Rows from block 10 of a small CTC audio transcriber, named by matrix and row number. Rows with one number belong to one channel. Each number is 200 + 30 x the weight over its row's rms, rounded and kept within 0 to 999. All counts start at 0. After the name is the row's rms in percent of the matrix's.
After each channel's rows are labels from the 100 clips, of 14976, where the channel reaches its largest size: "responds to" is what is common among them. Only what is clearly more common there than usual is listed. The data: phrases spoken by 400 fixed synthetic voices. In brackets: how many of the 100.
# filt: filter width-5 conv (model.blocks.10.filt.weight, 128x128x5, each kernel summed), inputs 0-127
# gate: gate width-5 conv (model.blocks.10.gate.weight, 128x128x5, each kernel summed), inputs 0-127
# out: residual pointwise conv (model.blocks.10.out.weight, 128x128x1, transposed), outputs 0-127

filt.23,098,193,219,234,176,249,160,234,172,206,267,245,190,181,235,120,216,213,202,226,189,199,220,200,212,211,222,219,169,223,146,211,209,170,182,189,215,182,183,157,212,156,116,239,233,255,201,185,240,148,185,158,202,181,218,184,186,208,235,203,231,242,212,187,205,237,247,115,166,150,243,166,259,182,215,227,208,218,165,210,194,230,250,202,246,190,150,244,182,173,203,206,229,201,213,193,193,202,192,232,137,184,173,203,184,200,254,196,162,205,214,201,185,180,242,216,220,208,208,192,230,214,227,215,188,198,175,209,174
gate.23,107,195,207,254,223,224,196,229,195,184,246,196,187,207,149,154,217,180,167,206,177,201,218,138,182,201,218,246,221,201,236,191,229,178,171,181,170,200,190,169,170,202,152,220,249,210,174,237,211,211,211,166,200,199,217,237,276,251,166,220,221,194,150,231,247,225,223,290,181,186,220,166,211,153,184,210,181,221,201,156,171,240,181,250,197,189,200,271,183,141,212,227,208,205,186,206,180,159,203,176,153,217,193,247,196,125,206,223,187,178,163,185,144,212,225,230,237,205,249,183,180,217,192,203,174,167,193,219,190
out.23,101,201,222,238,200,210,187,232,142,201,154,161,187,230,232,119,167,225,162,182,199,228,209,217,204,225,215,183,162,229,229,202,196,135,138,148,184,230,145,156,184,245,175,202,173,209,244,220,240,232,186,204,187,178,199,201,198,241,166,181,221,197,226,226,178,187,194,183,235,202,171,201,191,206,209,195,217,206,186,211,234,193,206,229,171,160,157,283,205,185,162,240,197,273,178,215,177,196,166,223,172,186,267,190,225,189,250,229,245,144,186,231,200,201,200,244,177,227,222,210,204,177,151,171,176,182,181,245,225
responds to: /ɝ/ (97); /ð/ (34)

filt.42,091,226,207,160,201,188,190,237,238,165,190,219,207,233,187,222,217,210,187,235,157,208,185,173,203,196,227,210,153,183,220,226,189,168,181,135,214,226,213,219,208,185,225,239,231,222,187,217,224,214,216,174,239,175,200,210,202,212,166,158,179,193,162,281,209,213,142,157,234,149,229,161,249,209,191,146,209,226,173,254,161,247,257,179,234,266,172,189,148,186,219,228,109,206,166,217,189,233,197,170,173,212,148,211,188,208,212,164,196,186,185,214,163,226,200,228,242,206,214,192,218,210,266,189,165,189,181,214,240
gate.42,095,218,141,223,190,168,209,220,156,207,231,230,210,167,150,211,208,182,209,215,247,198,217,161,175,149,163,208,176,161,183,196,161,208,179,211,194,223,183,228,208,171,142,215,227,228,200,202,212,150,252,186,243,176,184,226,222,192,171,221,201,153,190,165,195,176,169,187,206,147,163,222,226,220,185,194,175,195,198,180,229,189,239,235,186,266,194,215,211,196,170,167,198,168,221,200,200,227,119,190,132,219,218,236,191,183,195,182,254,242,190,204,231,268,193,219,223,253,200,171,176,294,136,189,200,191,231,190,181
out.42,087,203,186,188,258,233,189,226,214,188,175,233,179,231,198,151,186,142,184,232,217,184,216,242,224,211,167,215,189,223,196,203,184,172,260,176,211,234,247,167,203,195,200,176,147,221,214,208,176,157,218,204,256,185,216,220,241,218,169,249,159,170,223,200,170,199,208,211,217,200,174,194,207,234,177,210,193,167,187,192,173,224,154,177,310,211,210,220,146,230,156,175,236,145,216,205,162,215,203,189,236,184,198,216,215,162,228,211,230,284,225,226,213,221,165,177,273,178,241,194,173,205,239,234,226,198,177,203,237
responds to: /k/ (88)

filt.7,097,235,267,164,192,201,153,182,218,166,193,158,210,207,206,182,194,212,212,142,207,164,214,219,186,218,221,176,192,163,222,206,226,207,217,212,223,138,194,208,187,260,211,229,206,170,178,233,221,212,153,238,169,193,171,171,197,228,231,215,205,200,217,217,214,202,160,187,213,241,202,219,208,165,211,164,213,219,148,169,198,209,228,230,216,159,196,220,234,153,286,244,282,248,236,143,208,142,208,200,193,210,218,203,148,197,236,180,161,184,239,230,226,190,219,241,194,165,210,192,220,193,215,188,279,198,262,206,169
gate.7,099,196,189,222,216,196,208,186,161,226,177,192,204,127,180,239,202,207,234,194,207,186,158,156,183,157,140,208,209,229,203,169,226,209,181,187,158,163,204,276,184,185,210,176,209,168,211,227,173,222,216,247,247,213,160,205,136,219,188,250,219,177,194,231,170,211,122,206,234,244,233,197,192,113,199,201,214,197,208,185,251,194,215,210,161,159,192,202,190,238,164,195,228,235,219,196,190,180,213,174,155,215,195,232,184,193,174,203,276,208,203,244,282,266,179,202,184,187,229,191,169,205,180,194,209,166,217,181,174
out.7,091,233,203,198,229,221,202,174,205,151,198,161,194,203,212,193,158,206,191,213,230,190,153,187,218,171,202,206,182,141,217,198,269,216,180,242,187,150,149,256,198,209,203,203,172,252,245,195,219,205,274,194,229,185,213,245,191,208,218,179,213,216,184,130,170,186,100,181,148,233,220,197,211,197,197,187,207,238,187,177,216,198,241,239,169,133,211,227,204,199,244,184,182,174,174,193,253,150,190,218,193,184,190,200,153,183,186,148,207,190,212,190,198,227,184,220,166,201,239,193,208,238,177,243,253,215,133,191,170
responds to: /ʊ/ (37); /ɔɪ/ (30)

filt.57,090,170,209,201,211,205,242,144,263,179,186,186,214,184,169,218,251,204,224,199,187,213,183,201,263,187,181,156,200,184,229,230,185,174,180,215,195,223,257,179,206,238,230,232,173,218,199,173,168,215,219,185,250,252,191,178,192,207,227,261,152,188,201,227,238,223,214,272,199,181,246,262,192,180,229,208,200,155,195,232,267,181,173,166,148,187,211,213,170,182,201,202,168,184,186,199,250,217,174,179,236,191,214,247,181,176,190,231,218,177,200,188,181,163,171,123,200,226,191,197,171,198,224,239,255,266,235,181,240
gate.57,098,143,227,206,208,204,260,174,196,199,211,176,208,226,161,207,210,228,196,201,168,147,148,196,165,197,210,173,147,188,220,203,214,204,165,151,127,204,194,187,158,167,226,175,210,281,139,221,187,234,214,167,211,214,254,184,215,218,188,195,244,197,181,217,217,154,134,164,153,159,183,209,235,171,202,233,202,148,204,209,231,194,248,213,226,251,166,168,261,160,176,201,213,174,223,188,197,188,179,221,151,204,185,245,242,180,200,166,202,211,222,258,204,204,241,158,146,186,197,195,199,214,236,180,207,198,205,230,196
out.57,094,171,211,175,212,185,190,234,183,247,189,205,111,215,125,177,210,121,150,185,155,254,201,226,222,223,249,196,203,156,179,247,218,170,203,210,187,169,249,160,209,246,209,214,235,184,181,204,155,229,196,140,213,174,240,226,239,208,196,233,176,208,195,226,237,210,193,191,176,193,160,223,198,192,222,229,207,200,242,227,192,195,237,202,177,226,219,209,247,187,196,177,205,281,194,162,160,210,174,213,227,187,156,164,190,178,208,194,179,132,180,183,157,209,194,172,211,191,180,205,135,254,200,236,189,216,190,203,207
responds to: slow speaker (43)

filt.127,095,177,218,216,193,124,224,238,197,190,199,196,193,169,208,180,239,188,211,214,183,169,198,202,184,178,180,208,293,197,167,189,210,212,200,191,198,222,164,227,176,208,160,206,183,244,265,221,200,179,232,182,231,158,216,203,257,267,173,160,199,197,170,214,198,186,227,186,235,187,175,219,214,226,196,166,260,197,223,237,172,145,176,209,246,217,213,268,176,243,158,271,196,166,210,205,182,198,161,175,150,232,239,198,201,200,188,190,160,203,222,260,223,229,167,243,169,199,202,204,147,163,162,194,187,151,193,154,209
gate.127,096,136,191,189,245,186,198,173,187,193,214,195,238,227,176,215,212,184,186,212,219,229,194,180,194,171,160,247,242,196,149,260,191,164,184,214,207,153,251,195,254,201,243,192,223,187,133,230,195,191,192,215,235,173,172,213,154,245,182,161,212,204,180,255,151,265,172,205,265,174,186,191,223,179,145,177,141,240,276,217,185,186,230,190,240,200,191,181,207,186,157,208,181,193,172,183,206,222,155,199,202,193,212,230,203,203,161,162,206,189,239,149,172,222,201,173,238,163,207,199,199,222,149,200,180,241,194,250,216
out.127,087,184,217,242,138,144,234,183,237,195,224,183,170,170,215,160,178,199,215,322,192,202,219,222,210,210,172,189,177,179,190,161,160,210,243,162,169,165,191,208,210,172,203,178,163,208,194,191,168,239,197,241,267,181,225,202,202,221,135,222,204,215,241,241,196,197,208,174,170,193,149,270,158,159,198,222,238,213,227,192,165,185,218,254,164,182,202,163,204,254,237,211,186,196,175,206,197,180,164,186,184,226,189,222,156,197,220,197,190,182,199,223,187,246,242,189,263,149,240,186,182,201,184,199,178,192,224,190,209
responds to: /n/ (96); /dʒ/ (35)

filt.43,095,239,214,206,157,220,241,216,210,228,211,167,268,113,238,206,198,201,193,196,187,204,213,169,259,189,229,213,201,167,157,182,220,217,176,220,219,186,176,182,196,204,164,191,179,167,199,181,205,247,132,197,196,174,201,200,217,173,227,211,131,189,214,101,177,172,248,226,173,184,174,192,192,172,212,260,182,156,167,210,215,210,234,196,193,191,220,245,170,204,152,236,176,156,193,163,220,246,163,256,173,239,188,215,204,199,176,168,191,248,214,205,195,170,221,134,230,221,238,187,214,205,150,187,173,213,225,190,212
gate.43,093,185,219,230,227,168,222,212,171,173,263,215,263,147,216,204,230,195,173,205,247,164,182,203,159,234,142,199,188,234,207,175,147,226,173,188,192,119,218,225,195,210,173,216,178,191,248,221,215,215,225,221,174,249,170,204,182,173,225,253,233,177,197,158,246,205,191,182,214,214,269,201,215,220,205,181,170,160,188,181,211,173,226,187,256,240,220,230,202,193,210,202,194,211,230,157,199,261,157,238,129,262,191,249,153,182,194,185,189,215,194,211,231,192,237,156,208,171,213,262,196,197,219,186,219,197,225,200,199
out.43,090,253,188,164,212,200,192,234,257,139,169,170,192,188,184,177,179,213,198,218,222,184,159,234,184,158,208,188,192,188,168,181,216,176,184,187,228,236,183,172,173,237,209,200,178,159,163,219,193,213,213,191,222,224,183,212,205,175,150,209,184,174,177,206,176,206,253,247,234,203,205,193,201,143,213,245,240,159,176,210,231,235,221,214,244,202,149,209,262,177,196,176,166,199,196,165,218,209,138,208,198,231,269,217,242,198,192,185,126,194,225,179,189,219,152,123,229,204,206,241,149,201,152,159,174,198,145,236,238
responds to: /ɑ/ (75); /k/ (71)

filt.10,105,251,158,223,222,145,131,168,187,216,174,237,185,158,181,241,187,180,182,241,204,206,235,196,226,201,177,222,142,186,196,229,227,189,179,207,235,190,199,207,177,178,196,168,149,149,231,191,201,169,159,225,226,204,221,224,152,226,214,147,181,213,178,160,196,181,233,187,232,193,160,148,190,210,199,152,197,163,236,229,192,120,230,197,227,201,197,197,170,166,208,206,167,145,178,178,233,197,156,195,234,185,207,191,202,161,156,223,179,282,215,174,200,161,179,203,189,217,171,209,137,243,173,194,176,217,226,143,217
gate.10,113,201,178,162,181,236,205,229,180,194,200,192,191,149,182,221,224,178,251,143,245,186,173,179,188,163,128,253,185,210,217,209,193,187,198,172,192,226,256,198,172,228,200,209,160,185,232,186,177,192,187,253,220,230,214,266,164,257,262,221,185,191,153,173,202,199,170,161,187,251,249,231,190,132,163,216,215,241,212,215,189,198,255,219,201,195,169,190,154,143,162,200,201,181,206,193,215,150,184,179,199,180,143,250,239,230,212,187,218,216,267,196,159,260,173,227,197,209,217,190,186,227,199,209,203,198,199,181,190
out.10,102,209,225,207,213,198,216,240,194,199,183,254,161,197,178,193,285,171,204,227,236,197,233,200,206,157,197,200,173,264,112,203,175,205,200,235,228,239,247,186,168,190,178,203,227,162,266,222,153,219,226,232,190,224,164,211,229,239,201,207,145,175,196,203,181,216,187,197,188,168,192,145,267,155,184,172,243,217,202,220,206,176,221,226,201,263,175,166,210,209,184,152,172,204,205,177,216,148,196,164,253,237,150,240,233,247,186,183,204,221,241,195,170,197,170,235,185,200,187,184,184,170,204,162,193,180,182,208,238
responds to: /k/ (73)

filt.94,101,218,204,246,173,175,179,160,159,199,179,155,243,165,200,253,135,216,156,215,218,187,189,226,249,212,211,192,196,161,220,175,233,217,182,188,222,233,256,203,119,223,266,159,232,175,221,193,201,176,227,227,198,234,260,221,143,241,178,167,223,216,215,230,213,191,172,248,199,179,221,254,171,222,229,195,217,190,201,170,239,157,225,184,199,201,221,195,194,224,176,192,257,258,207,204,214,140,192,158,165,175,199,188,219,186,162,210,236,220,216,187,233,230,192,213,169,241,195,222,166,208,192,226,222,213,272,179,196
gate.94,106,200,177,215,160,214,171,192,221,188,134,163,123,229,201,198,227,197,171,220,214,161,203,164,186,182,143,224,201,222,155,223,194,220,192,231,166,218,219,245,129,264,195,193,186,183,193,200,202,218,173,206,236,213,209,149,152,262,203,231,221,162,181,210,235,190,199,180,214,207,226,162,179,167,207,224,131,241,260,228,142,153,227,228,159,223,178,206,194,181,164,224,215,187,243,210,249,180,170,198,214,180,124,197,207,197,186,200,235,193,177,237,184,230,201,212,193,193,202,246,202,145,212,233,196,192,219,210,142
out.94,097,185,230,237,178,236,192,160,172,148,175,207,149,157,189,197,166,187,235,214,209,193,211,233,218,200,128,199,183,193,187,212,222,183,223,175,144,201,147,175,198,180,237,204,184,180,224,203,209,252,149,185,152,166,148,185,212,195,211,164,259,192,212,263,220,191,184,191,218,167,206,201,207,206,165,227,208,257,251,191,169,206,185,237,148,177,240,209,163,167,246,189,165,209,195,220,211,168,227,180,180,240,206,245,161,173,171,179,143,199,188,136,244,209,170,244,170,204,269,180,205,145,181,191,208,193,181,219,174
responds to: slow speaker (43)

filt.63,091,223,188,168,206,230,207,192,172,187,268,205,211,218,188,219,175,257,139,230,196,178,151,195,198,211,212,198,206,144,225,170,140,216,188,175,195,207,226,177,191,167,231,196,190,203,221,181,181,219,250,203,196,209,198,192,205,177,176,221,204,224,177,199,225,199,180,212,238,126,163,192,180,203,172,163,269,168,239,185,207,182,195,199,158,269,177,174,203,161,219,170,191,278,137,222,213,199,216,219,203,206,210,163,230,182,166,256,180,180,268,234,191,176,226,179,225,198,187,178,261,251,211,201,228,169,275,175,238
gate.63,089,164,203,201,199,181,258,230,211,185,187,194,210,180,180,186,211,217,191,230,207,167,213,199,172,158,200,184,152,129,209,158,241,213,125,209,198,197,203,169,157,162,211,169,175,257,147,182,229,193,174,194,200,201,212,215,121,236,193,185,248,195,227,227,265,173,160,251,241,190,210,163,243,235,196,197,174,212,220,220,227,222,199,126,185,217,203,192,188,239,275,165,199,195,204,176,214,235,180,256,182,202,204,242,197,204,204,201,233,216,204,166,173,197,255,237,188,156,202,233,150,210,215,226,157,184,180,173,235
out.63,074,192,162,186,197,199,235,198,219,187,246,193,170,202,201,162,227,167,232,274,184,228,166,223,228,176,164,190,191,194,191,203,198,211,181,160,174,190,250,152,184,166,160,290,182,165,177,292,167,171,251,223,183,154,170,167,203,165,189,150,207,225,221,229,229,219,213,212,225,217,138,197,219,193,197,161,255,232,251,182,204,228,134,217,224,216,207,195,183,198,185,248,199,175,202,184,234,189,216,169,197,207,187,210,248,225,228,218,162,221,178,227,195,210,132,185,241,252,220,188,163,225,214,182,205,206,193,227,207
responds to: /ɑ/ (81); /p/ (75)

filt.124,109,202,231,173,200,236,196,173,216,166,189,167,198,278,171,236,200,202,173,175,194,179,189,163,163,184,170,252,269,192,208,235,176,148,217,202,186,210,205,209,226,178,263,197,253,226,210,242,208,278,193,185,194,236,195,190,174,174,169,232,191,203,189,238,191,227,173,263,205,220,205,226,145,233,179,199,203,195,235,201,217,200,186,175,246,196,235,174,229,223,202,219,156,246,148,183,195,216,198,196,234,214,216,184,143,248,173,206,213,144,222,191,146,179,150,165,153,182,207,177,266,239,231,216,215,174,234,191,171
gate.124,106,253,255,176,222,126,213,185,193,197,139,203,258,177,169,185,212,232,181,209,213,233,204,170,179,179,182,244,180,243,191,223,238,171,261,206,188,225,271,231,216,186,222,178,211,183,198,212,205,190,190,183,259,185,171,228,203,229,201,204,223,139,140,179,198,240,153,223,164,202,229,207,220,164,220,146,151,205,215,249,223,191,192,198,201,231,178,215,196,230,154,184,175,209,169,204,242,197,125,183,201,155,193,251,198,214,181,155,228,201,234,169,192,160,183,210,207,162,225,182,174,241,202,145,216,155,205,192,219
out.124,094,168,212,200,221,161,233,189,216,216,199,202,218,248,204,199,172,186,212,197,174,253,216,195,229,205,182,181,189,165,180,257,171,195,230,217,203,185,197,179,264,199,195,202,229,210,190,199,194,231,186,145,194,187,193,208,196,208,205,257,176,141,236,166,167,194,156,187,203,146,247,172,165,243,205,160,154,273,222,212,195,183,185,225,169,158,204,234,214,212,248,274,231,229,208,213,218,192,258,180,195,189,187,195,163,229,199,171,265,182,145,190,188,217,210,198,138,168,137,211,191,243,208,220,199,276,242,207,151
responds to: slow speaker (48)

filt.118,104,231,176,135,188,184,209,202,221,147,162,177,194,204,211,207,222,193,216,156,220,203,263,220,213,192,243,208,187,259,254,159,224,226,225,204,218,216,200,215,167,175,137,214,223,202,249,199,248,235,207,209,193,180,218,159,260,238,222,150,231,224,230,243,207,209,182,188,119,179,199,214,217,258,176,238,188,226,188,175,221,177,229,208,270,194,193,208,228,186,210,189,191,218,175,213,188,198,250,198,168,188,176,161,230,179,193,208,146,162,158,193,178,191,150,231,171,239,190,205,271,190,221,209,222,244,212,256,189
gate.118,099,191,218,246,203,136,186,225,250,190,230,177,180,208,149,199,219,215,186,179,139,207,196,180,181,137,200,203,204,248,234,178,198,212,198,163,200,131,190,183,152,184,244,169,247,197,194,228,156,209,178,152,222,229,248,235,248,220,182,223,210,185,251,204,239,223,195,226,209,221,223,206,175,190,147,247,169,205,154,183,280,245,125,226,221,201,232,178,189,206,128,201,218,197,140,246,223,210,181,218,205,167,238,214,219,171,180,159,170,224,229,212,215,172,211,200,215,211,185,181,178,188,231,212,220,213,187,212,215
out.118,087,222,218,199,110,194,175,255,229,205,194,251,190,137,226,254,181,199,132,142,166,207,227,270,217,221,196,207,233,189,242,188,261,258,198,180,206,195,223,256,141,186,163,204,179,162,215,210,204,218,216,175,209,169,203,152,228,212,208,183,229,211,203,254,198,144,215,180,159,208,214,244,174,207,200,226,196,226,145,185,228,231,235,152,197,197,187,201,251,201,204,204,190,156,163,189,209,193,225,214,178,191,202,185,158,204,170,210,182,183,236,222,203,245,207,159,171,201,135,183,225,185,205,190,219,164,198,183,173
responds to: /ɝ/ (68)

filt.98,103,218,222,242,188,212,178,247,190,159,202,222,180,212,197,175,199,188,192,202,206,248,169,164,189,231,216,222,161,235,205,183,233,199,202,145,188,261,179,241,176,176,153,236,274,157,217,201,164,204,240,157,211,248,216,220,251,212,131,234,194,202,249,237,128,218,181,220,151,185,212,137,202,227,210,204,131,170,189,187,201,198,234,192,159,219,176,193,234,236,209,169,219,218,185,199,168,240,187,216,200,187,179,190,198,175,189,178,230,200,177,166,193,263,200,199,213,182,265,226,237,192,197,228,169,225,236,253,167
gate.98,098,187,179,168,191,168,281,202,209,192,156,180,230,216,152,188,229,137,226,246,175,209,157,245,149,195,175,212,166,215,204,216,170,146,183,167,213,206,230,212,232,186,208,215,154,226,156,207,211,205,186,163,180,194,183,193,205,216,159,120,237,239,174,216,247,220,201,210,248,211,251,198,235,170,165,210,150,174,205,134,201,225,185,162,249,236,237,202,248,184,181,174,199,212,258,221,211,162,192,213,189,214,239,229,226,220,177,173,213,158,178,237,173,229,263,197,206,217,206,201,204,233,218,214,190,170,165,168,203
out.98,107,240,274,210,153,186,154,240,223,150,192,228,218,119,250,214,183,176,203,214,150,206,213,230,218,222,241,217,141,236,206,190,177,193,202,156,235,176,163,248,244,210,179,206,168,231,222,174,220,192,233,201,235,210,194,182,196,242,166,202,181,222,214,216,167,265,203,232,216,167,199,235,168,140,211,232,190,204,195,172,191,197,177,163,209,183,185,245,226,184,183,152,186,203,225,242,151,247,204,190,191,202,198,193,220,169,208,174,228,167,155,162,199,159,213,213,194,240,172,183,211,192,225,192,222,294,186,234,199
responds to: /aʊ/ (34)

filt.48,092,166,200,236,183,223,222,192,259,195,179,172,202,203,213,200,207,181,201,188,221,181,264,147,198,235,207,169,164,172,186,167,130,182,139,205,131,180,152,220,224,225,247,200,236,141,91,205,200,206,201,167,202,198,195,224,206,185,201,248,237,210,179,218,173,195,252,191,208,205,183,204,260,209,244,187,190,214,213,219,211,180,190,229,172,172,212,190,220,178,151,240,195,168,176,212,193,225,196,186,201,203,214,204,161,212,225,192,204,238,203,222,212,176,198,262,258,120,205,137,170,230,167,214,209,221,189,233,179
gate.48,093,172,242,199,199,250,264,211,202,211,195,196,184,193,207,198,208,158,249,219,200,191,198,176,157,209,178,243,175,230,156,204,196,201,151,183,214,153,169,191,217,190,206,192,154,225,185,188,221,224,215,166,296,255,248,226,229,210,202,195,184,252,202,169,222,235,177,140,230,190,225,265,193,159,215,192,231,248,246,156,172,146,213,235,232,202,180,150,171,175,219,201,216,198,252,181,206,163,211,208,206,201,205,235,187,182,196,208,223,220,204,158,187,186,228,206,178,273,241,201,151,208,216,212,253,201,151,235,229
out.48,093,243,237,154,233,226,243,177,195,151,222,190,179,170,157,213,180,172,192,200,206,225,247,189,194,201,219,167,222,211,144,210,229,199,170,184,162,168,172,174,251,196,212,188,160,174,214,149,194,248,183,199,266,228,194,199,183,199,137,151,223,166,264,178,186,209,219,233,196,199,208,261,201,222,206,251,243,167,232,131,202,185,181,168,217,221,232,188,228,203,241,214,175,184,157,221,196,191,231,165,119,183,213,174,162,196,196,263,179,168,192,208,219,240,233,198,234,213,190,198,165,220,210,175,191,172,201,138,196
responds to: /aʊ/ (38)

filt.40,095,189,249,231,168,169,182,160,166,166,169,187,186,191,263,175,232,233,179,174,146,217,226,203,215,228,165,245,179,215,196,193,200,194,245,181,214,192,227,260,185,228,233,257,216,171,200,202,201,186,210,180,196,209,149,219,202,245,194,209,217,181,175,229,104,170,207,220,160,236,199,186,211,168,268,161,178,189,181,178,231,188,260,202,176,219,236,204,157,211,186,226,195,203,259,194,237,234,210,164,168,156,232,227,217,233,163,175,223,134,178,199,169,168,228,226,203,195,228,179,166,172,185,197,189,199,209,168,132
gate.40,096,205,172,225,218,213,194,189,136,141,184,174,245,184,186,238,233,186,278,203,238,229,176,187,144,181,207,174,252,244,167,190,227,212,173,213,224,153,176,215,201,156,196,183,190,194,164,208,196,153,212,216,237,256,210,147,215,183,189,181,231,155,189,207,208,204,159,171,197,273,229,189,226,190,172,195,202,246,187,179,221,242,219,167,178,231,195,169,149,226,144,185,230,247,207,206,184,213,244,225,202,175,181,204,193,189,175,179,234,201,133,214,213,225,213,218,264,161,208,210,212,198,281,213,185,174,209,210,161
out.40,106,175,191,196,196,250,161,214,192,170,231,204,237,254,175,207,224,165,203,200,224,220,202,167,201,187,185,155,203,217,149,201,210,187,246,187,155,231,201,224,205,183,188,174,200,242,231,198,239,182,251,210,208,244,172,191,200,181,164,183,193,207,188,223,153,180,198,174,169,178,179,232,146,211,163,233,175,165,295,209,226,240,253,163,234,127,203,204,170,207,226,205,197,188,227,200,222,242,179,214,190,231,189,174,235,181,157,167,192,241,137,250,230,226,218,225,189,165,216,212,170,182,247,155,229,231,169,194,124
responds to: /ə/ (79); /eɪ/ (59); text has "today" (51)

filt.26,094,208,210,187,212,233,159,212,226,169,190,156,228,276,145,156,235,188,178,198,198,228,183,210,220,223,160,227,193,205,195,196,200,161,207,185,280,206,200,167,206,168,289,196,214,161,183,194,137,224,223,174,253,208,139,208,175,188,176,203,190,193,165,203,171,234,201,212,208,229,215,212,164,186,235,169,218,159,225,209,192,174,197,137,174,186,189,191,221,193,195,234,205,254,190,204,206,226,178,174,178,207,128,176,245,199,165,192,208,195,171,170,179,185,183,161,106,212,205,208,163,196,271,208,219,216,237,178,215
gate.26,103,224,208,189,226,186,174,193,182,175,171,195,168,156,183,177,222,195,220,206,221,207,214,212,172,250,194,245,191,191,232,123,201,150,145,180,233,223,205,216,185,150,231,182,168,227,237,230,228,169,180,199,241,231,214,183,191,204,216,208,236,235,188,219,237,187,164,176,156,201,257,174,250,225,207,207,155,196,182,215,200,154,248,227,204,184,212,228,202,241,212,174,167,185,233,195,224,190,196,266,164,196,239,197,184,139,214,235,204,166,170,213,231,215,198,206,192,282,236,238,144,175,287,218,215,191,161,202,149
out.26,097,165,177,182,200,213,191,185,198,162,257,241,226,275,164,201,165,221,240,204,233,196,153,226,212,179,206,180,230,173,184,186,232,155,227,162,185,224,187,213,209,167,180,181,172,163,164,198,224,220,197,181,197,174,109,223,185,231,179,195,176,176,221,206,162,144,177,154,180,210,194,247,182,210,232,148,182,172,227,168,155,188,195,219,155,158,204,161,182,232,198,216,176,205,184,209,219,161,229,225,181,207,166,194,181,249,187,218,192,281,183,204,155,177,203,235,220,204,208,200,211,162,261,200,219,196,219,270,268
responds to: /ɔɪ/ (26)

filt.35,097,201,194,238,200,137,220,177,186,218,195,182,204,169,210,190,258,208,221,183,182,192,231,242,183,233,205,187,228,218,178,176,219,171,229,226,198,207,188,197,196,223,201,222,211,225,240,219,220,152,165,207,229,230,144,240,209,221,158,152,221,226,150,223,221,156,169,154,242,242,268,212,255,220,209,215,264,244,223,247,219,187,244,194,259,174,239,204,190,261,163,206,232,229,232,173,215,212,162,265,158,180,181,210,205,212,256,216,232,249,242,214,211,165,184,202,182,177,201,228,178,234,235,202,208,224,201,152,189
gate.35,103,232,200,217,200,228,164,172,192,240,209,234,165,208,184,222,284,201,228,194,226,180,197,134,178,187,226,198,175,226,208,197,139,251,198,179,167,201,166,208,199,221,165,208,168,201,198,240,217,199,200,192,236,250,223,198,222,171,277,234,145,235,106,196,199,221,196,135,186,191,207,237,224,162,205,234,186,225,228,213,175,163,206,279,201,205,214,183,171,180,193,218,178,271,225,238,242,206,201,212,175,202,238,232,229,183,153,197,249,211,228,251,211,238,199,232,187,197,221,211,226,197,205,216,172,189,187,228,221
out.35,084,186,192,253,217,197,214,206,205,171,168,191,199,197,237,159,217,247,235,222,154,203,157,169,213,157,152,194,249,203,155,177,173,162,186,198,228,225,199,163,144,179,177,221,182,196,195,201,188,212,185,203,231,202,193,226,240,210,240,193,226,274,233,244,205,171,194,148,213,213,220,142,181,149,198,186,160,240,199,262,212,228,157,231,196,198,205,216,227,242,251,232,224,226,274,153,173,240,212,222,200,169,196,175,204,178,187,273,218,213,170,229,152,179,173,210,184,201,191,200,164,156,233,227,228,187,253,177,217
responds to: /d/ (80)

filt.55,094,183,218,243,186,200,183,162,192,210,149,141,241,203,208,223,153,186,211,230,232,163,198,260,187,197,203,222,171,224,145,192,179,262,225,203,212,199,196,270,202,209,227,179,220,146,214,246,222,227,167,235,197,187,165,159,185,162,234,144,221,191,150,193,216,166,199,190,213,217,206,213,177,234,231,189,173,174,219,176,174,226,190,220,137,197,228,173,195,175,265,214,238,183,175,202,202,206,171,203,184,219,216,117,272,200,269,194,203,212,176,161,206,153,188,224,143,233,216,221,190,203,196,246,201,239,180,214,195
gate.55,107,192,172,216,217,208,190,205,217,230,244,215,148,209,140,160,234,188,180,284,223,190,188,164,217,204,240,161,206,156,242,230,203,218,151,217,142,216,160,157,188,198,207,252,230,189,232,199,175,175,219,125,220,194,227,219,199,252,219,193,208,218,159,239,212,242,213,147,202,133,217,170,251,170,176,215,175,226,199,173,194,186,255,245,207,182,149,250,183,179,215,226,218,142,197,186,238,153,161,229,196,217,163,235,225,188,181,216,160,218,211,180,189,214,216,204,234,188,260,184,192,196,200,183,189,188,189,210,180
out.55,113,158,223,262,224,237,217,226,158,210,209,162,236,208,205,209,176,213,186,196,227,151,194,175,232,212,156,242,214,253,169,232,179,222,198,169,210,220,211,204,181,167,209,188,233,218,232,202,195,209,173,226,220,164,187,197,174,220,233,184,149,187,230,170,166,195,202,144,172,231,183,253,160,198,248,236,159,148,224,237,135,182,187,188,170,234,192,159,222,136,208,223,178,247,178,196,261,257,226,203,175,251,207,157,162,265,217,179,204,212,189,182,168,189,213,178,162,161,212,195,168,230,188,181,224,176,180,191,144
responds to: /ɝ/ (87)